A small self-supervised audio encoder (BEST-RQ), trained from scratch.
Training: muon at rate 0.0015, 6400 steps, batches of 128.
Data: trained on short pieces for a synthesised band: melody, chords, bass and drums, 26041 training examples, 31.5 epochs.
Rows from block 12 of a small self-supervised audio encoder (BEST-RQ), named by matrix and row number. Rows with one number belong to one channel. Each number is 128 + 32 x the weight over its row's rms, rounded and kept within 0 to 255. All counts start at 0. Numbers have three digits each.
After each channel's rows are labels from the 100 clips, of 14976, where the channel reaches its highest value: "strongest on" is what is common among them. Only what is clearly more common there than usual is listed. The data: short pieces for a synthesised band: melody, chords, bass and drums. In brackets: how many of the 100.
# convs0: expand pointwise conv (model.blocks.12.convs.0.weight, 888x296x1), inputs 148-221
# convs2: project pointwise conv (model.blocks.12.convs.2.weight, 296x888x1, transposed), outputs 148-221

convs0.453:147144153102169078149081078114139097111088200131142179097088169157172121123162144185087136130155117184137134144101113138131137160128137149168134075155182155108074126109153114084130141110134112096130160114142169139147132048
convs2.453:089116125154146129152144154183102141127163086119143178121140162112113153104077055059168138067072140135118114112138103107070126119084093118119190177102096140121125160089131088170104046184080208147127146128065061087087168136
strongest on: clipping (74); text has "clipped" (74)

convs0.490:141091078106136116118068121108098165091112082157092136089148100158138163110148121097131076137166128127133142114177146121122163129099061164165120179181061123178185152132136163122136100169136126171078110099092146115114127140
convs2.490:177140121068126098119121180053135110149143129119112131205089109108130132137181141161160148138129099156150142155141187194154153067168129128132140149145113087121150095094129153102193104095118121110088085149094100130137117128
strongest on: harpsichord-like (26)

convs0.271:136074084105116112140123104114173098121091134179163156185115083137088127123090111129158086157163122223118150139128153104163096088145127127113188169128122121084172126123158152079146182107170120120117083055087121155192116101
convs2.271:206161079091112085120124092080078133086097102159173071125160138152116127164132111096074118081117126118120139166140121093127152061110148137105098115135139155131179088142110106119141104118134129159071189117115129129147108143
strongest on: clipping (83); text has "clipped" (83); bowed string-like (32)

convs0.119:146135119147150163171149153158070125101178147133128152136097175125091173103149167123130124139107052173140144062117066098069109101115154186201113143144125144082083081146158186138113105146134096147168088135189136143101179164
convs2.119:115150126124134097143253106159096128181163150133136162138178173163129130068128151103120179117151099224127073133102119107177166149114104099146096136127085088205069091150171081111093148133106146145115120136160110127117088163
strongest on: quiet level (58)

convs0.236:118136148164088158130182166157158122121153106155208141093142123112119094135171087184152080093147175125174087178142174184103153143185142111132162143065196138104128143114139133080111164145110130141169132135058139113096139137
convs2.236:103162119093159106093099088126077142121080076145080113149100119141139157136092135118130129093167119133102155117155098071109091154084170139107115169197107089113088105136090104111102091086181168142115121084164149106121139128
strongest on: plucked string-like (28)

convs0.180:141101155114116114083192098119166148110091111136138149113136078092152118061134114141087111113183097118178150128164108205144157129131130169113128150140130192165128134109156179130160153155148164175137052082067089081094186084
convs2.180:094134093120177145110074133100186142158046119115135129071126140090079136116106176099102179119093134107163129160133128160125140141143139166113140192164108175144088122169124060095143087204150110156055084124121124160129094083
strongest on: harpsichord-like (26)

convs0.565:148193106165113144126070114105163255140067088156115135157118103119175154105107135179139192115181106090185116136053117151132110086129128097123138110143143098154132131124139095120161131136131141185162134168115137088076132124
convs2.565:124139182122137213146146152126109120175212168133112159103159172144086132111187165067109117131144117102149119164154132130130155128129145147131093139132125191170192124136111150182122116089135154118125097125129162181148147137
strongest on: bass guitar-like (44); tempo: 160 to 170 bpm (31)

convs0.393:096119116125128141075150135144122115108132136077127111207124144144198105056106125111144092119135143185113118147139132179077083120125119045143179111166094114175149165137084107190129131118188128195111151171151146081102084112
convs2.393:132145167114129099154118119098124127113125163203156118157152159154163143120128167138137099164120131063078169116101120173071112099135136139162133110091090081144101070101122171144094143122169082144179103134128120154157139109
strongest on: quiet level (60)

convs0.84:158160170158141110122111158118136202103116144146127137087099118170142129186146098143135172093162069135155169115076148167119123108132084139081102123186184091125151050087166154177111156161145105105133138116152169162131115125
convs2.84:130100188124091142178105124136118105132164095138138116126089127076095160096143127183111096086137151143089137102225082113086090111139134105122123125106064175111187158123108095091120126093076144148139134175086117119048152157
strongest on: tempo: 140 to 150 bpm (33); harpsichord-like (27)

convs0.481:103150150133095193120150124174168129161116170103152073145117111181149104087219176159193163097153128126159091099147090162121103080100210115141117160068096173182187108146147125130123154165156085085174086100124087138134144089
convs2.481:158176142126148180132093176146142121133154122051110111111081111126111137090141162094189144079156142120192080106190103125128087124113194138102099167102109172161128132140166123119142125179123047127098129140132116153125117113
strongest on: bass guitar-like (56); tempo: 110 to 120 bpm (38)

convs0.303:169122152082109122125176140106163110120093152185098124094033186136156185079123146164116128080079076147129080105122165114084110135084124152090113142176168167143101124063113157102124079194173137156119126149204106166174160142
convs2.303:174154114059078170062082131131072069115170104134094081166180158116136108112148151078166102130138126033073183095161150174113125112137122127147179079155115127115139140130142089146102140116110128168163112096103142133126099091
strongest on: bowed string-like (32); tempo: 100 to 110 bpm (26)

convs0.461:108125142143182153172118074097117093064151112129116180201151123130092096121076104154076062089098101131120103088185089156155110111138129137142084128194142103137193146133168113117176115110170176113157143123120136149210109109
convs2.461:082080160095164112186120107174119064104176099147153125154160145090107092129132128152129130112141126125109100098102104162118105098106161101130102142146100104173115087189173138131151123105107179137178168125139130121164132090
strongest on: clipping (73); text has "clipped" (73)

convs0.442:161138136116091183169122100148207119138136116112109111111058143118163158142116176105139148129114182095110163179110090155112048124127106151142151132114126198119178118174158093112089132171134129086145158089149120140188133093
convs2.442:162096090087149113178150147154146168161133108079092161099128062136134166109162151113160147094134130075122152173128090143057100154104096100179120103168124177121138072160133112109165188129127095170156148152151107125129153128
strongest on: tempo: 140 to 150 bpm (31); plucked string-like (29)

convs0.598:138132089139119111173144080131136132149077137115107150156073153091170130145142136179152103135093127097147128109113076055184090168165152129074191139168097119090181143162112153138127164115129116159086111125111161080128151141
convs2.598:134144123066098178125145104109113150127138138085102095089101184118190114147053134119152098172128104127188132133128112055148120064093184201118130151132135169159175085093201150127104131122151135145092141112156113112115158125
strongest on: quiet level (63)

convs0.574:168136102111124099082073169111111104110130163145094094155137183101063119129158138081166135085145123095096158124085120124085152163127140204113219183090180112162131126061075110114112129179089125191117194108168186142117150154
convs2.574:102123152121170114169125084142181130121149072169144125155073158157086126132121107206134119147138130173103126137108069137105169152123126030092102117142123104140121123090112126148149126124144117084180119111128109108167161088
strongest on: clipping (76); text has "clipped" (76)

convs0.650:100138124109179140147120142142127134123093129076141157057158127161100124095143114107123149133131110136053106085174147060099141122137116114107139084128100112121137144112043090115135124138123121131133114117107129171089155162
convs2.650:168135100149108156110126178150145104085151089166137105151140147147153166112130146088147153131116105176127089135140101104151138161157154073083110144147143156122150128133092091069079144151154135131117131091167157073172119074
strongest on: tempo: 140 to 150 bpm (38)

convs0.127:100126104145111151101142120128111148132186092122186125160154102100143158158117144125117147093070086138153184107110093118092076161130163171122111155139127126058151136123166127106110070119195130105090104133112164134135097075
convs2.127:047146132169161142103125120187124134099141122117150101139159159142133059127093151153147171147126098118187109089073184098141152141135138094129115131141111186143133145146136169045121170157150102092142122158115126113143203136
strongest on: plucked string-like (27); harpsichord-like (26)

convs0.224:142144143117089068152106178062123136106135119130197068096150170127091111113147098164153124099119151139102087145134105093131102176130116080129133073229199119164136121096137075147165126105150126084154111170118149140135102136
convs2.224:135156121179149103135124158123069137091157129167157165062134106120071167067104118218115166131174137151127149129173145066166143143146124124128110108138043180027143191122144109111186065148166111074123168106109075169207133100
strongest on: bowed string-like (37); tempo: 100 to 110 bpm (27)

convs0.563:149060191113065186174134144128178142104168120081126175171167151088127151143118186147111144122151143139131114124131108099150098085146177159165110172158090180175110157135180053156069116176129135096114174089131129080177188086
convs2.563:128089190091112134170141139121083116134149145118107119091126105102126172195120118134166187130122087118099183107148135101159134088131133141184095118129116186141115198119164112199093157097157169042079138110173135082134129117
strongest on: bowed string-like (34)

convs0.447:107084162083120074102092125106119174127091158091154206116145169056171097165166101120118127135141124155163095130132140095119113168142083075119101158141069126140136126125138135125150160095107131179068147112171158130066108098
convs2.447:100187134122139152118149098120084116089118141110186105077109065161131159115153138091223096118129143118149136162093115081107110068168112136116163123103080135057119166096111156104093163165140113126100069078101133167134115096
strongest on: clipping (76); text has "clipped" (76)

convs0.754:073094083168053124169122090085108087183137128112141104214145152085163114114123108155096101109096133191107158089108091106138159150110118188139120134134098194155104233093132109143133111181103091130102128146128176120087110077
convs2.754:112131145158128116103159062107080101178098134177172093169090146121172116092105132163119110064132114100112188040100091094211128140098146107100135131162094187171169127109128126161120076125137150100127134175132147113163107098
strongest on: bowed string-like (52)

convs0.440:146088135195144150151104157097166149173157184125185032090104132138080055110108119121107099154095095139115067116094101102117120138135089099173116092206145063137136129125159099098148065125128074123143114122190121119093070108
convs2.440:099088123148107100143184181134145087071129096120124135058120094076119072110060094131156129095128128127158169121141132120177131102142140088148093129129057113070129171140138067129163126163093106080067138078127095114139152105
strongest on: bowed string-like (33)

convs0.534:113130093098166107124087152129127110110044144141154189107087122177148167089156184095118142125134162092127113157104098086161176077106111185132154105137123138135096116086123152130069109075138102108059140094164081150084148091
convs2.534:111146084184127131096139180087168143153166148170097125125140157123143078167088091122172151128096129109114159112112165135169108137136093087161093169141121131140107139098146082164134113078153151138114099107102111136136119205
strongest on: clipping (83); text has "clipped" (83)

convs0.509:132140166096093101112145158091146101154138165120168121135135096093140188194137173080099103119133136123092082103101114125114112124124120131111162171153056140163140177178131141163137155144148130107155132159068099104136167075
convs2.509:076115150115118146175157069094104147199147116121142127091128100094175125159134208118143130177116099146100173150098129110092133157099164125087195145148101096131067140148176109090091110119090134118106122136079107135175146105
strongest on: tempo: 160 to 170 bpm (29); tempo: 150 to 160 bpm (29)

convs0.222:131127121129105124129189157124177085116091132166154219144105121149098129157167106103102106171174123128157126158152175160141160186144149164182138138108111111101125144133130114112179105120062139140072161109120089123175121093
convs2.222:122115114125095130161178120171182100129090111142101224152128083124080137119142135116155134125156122118193156140139163156176140157153127161170150136086109085108091129149124118159114116153114141178116098138103103128179073119
strongest on: tempo: 140 to 150 bpm (28)

convs0.591:138166081114085106101110171081102125106139134087117116151151166148161128068100105126154098126113166116162060154115198133134110156113138063091084157132123149199164157090146101120117151134125154132137136151099106190071140107
convs2.591:103102146164173142129086109099140147117158156098135143096135133084093123094087081180213100146119106148142057077085086094156096145126116085079137112166081096102156094135155111134095109132142074132142127140067119173151182127
strongest on: tempo: 160 to 170 bpm (38)

convs0.3:145014095146117134119078140137097096161121104131084151163132164126143173163126117121140102149165153115158116158167102125127154155127120156115137104093101146190130092135142139151167110124147165165104124116127170128119153120
convs2.3:116169112122142120112183098138201144108145186143109065129110142166087113101126112153157129119160133154124131108128105133144105109139127129106147112128183072144085168129122141123111110156184130058157080134147129158176112090
strongest on: harpsichord-like (26)

convs0.50:133131147129107163116135135111154109194140103204106134143070132146146139126123095086131121138091118121100112105111170161106169131078085150164120113099124094140112171163204105103112106150195092148120180191145183107105157104
convs2.50:141141111139110146106064048209066155142144123173144063117128112125110159127121174126172168145180143168208128139148120155064126178111128121135111133165059135114096161126058122142151137127117163105105131101106110121133108103
strongest on: tempo: 160 to 170 bpm (29)

convs0.322:141126182124111130154089163145137152136161170111088117113138147075120125162153142066118139101181126179165117064047102165150183080087092144122053101179122115094155100123173106152079142140171137149103033121105156135095117123
convs2.322:130103171187145099117125106192148140132122104068107172110104161066117145126152152125134130136175128153145127164115147156097150162088138122158127160158102211159104135174135138092150110131111082094112101148127192107105173109
strongest on: tempo: 160 to 170 bpm (26)

convs0.193:116104120131142133079106113156113156122118108039140033087141136133197165090144142118095138121134119193109155073112180141176177170112146125109129135145089101138128133159108117121175105171200113163141180202111178115145140083
convs2.193:128132163140151142162131108186087120165170166178175158131093166076119121094087136126100094089164172119114153091155132090110080126112154171110129105099110131123099167114149096146065123141159113110115156104101101114171179167
strongest on: quiet level (58); bowed string-like (36)

convs0.170:165114086168143092134121152114142157144099153156195150109103107120128106121085111112131177142121134131183080170130100138142143083160135182136064090150162092167144113095139178141132162107163121143086127156151127090152132079
convs2.170:202099129084084160134112109108057144140207146113136159120170169161144127115160113115100150091138090099143107111132156133162150178138110106157161126101102177137161097100100149108127099147132108147185197154149113095134132120
strongest on: tempo: 140 to 150 bpm (28)

convs0.312:125088175134137159083129168177156114189125158165123161126178151067118141102096138115169145129101137093127088176087049107113171094121160154131071165140157108104125114130162188181146058170121095179105056127128188113119132076
convs2.312:125094069126047176116116114125166159056115115155160114060134131120101062135133094100081140093142171165087172104137177116120130140164155128108137130148140100118072123098104147134071140094100175092141138159135198113113117222
strongest on: plucked string-like (27)

convs0.214:094125121131161128127071136112112090137126084131146118102115103123176092137124135075083133122143139132139135076111078162106131130121135131148129140118053120142103149123125078137144099156161181063097140157113132084148102144
convs2.214:122116108124139152132150103124153209068090201138141144170093132073138109123121135120127130121139095132129128126155119104163169185158149074148086131095095160136125121123143139081103160125087163051135050044126129105147100115
strongest on: tempo: 140 to 150 bpm (27)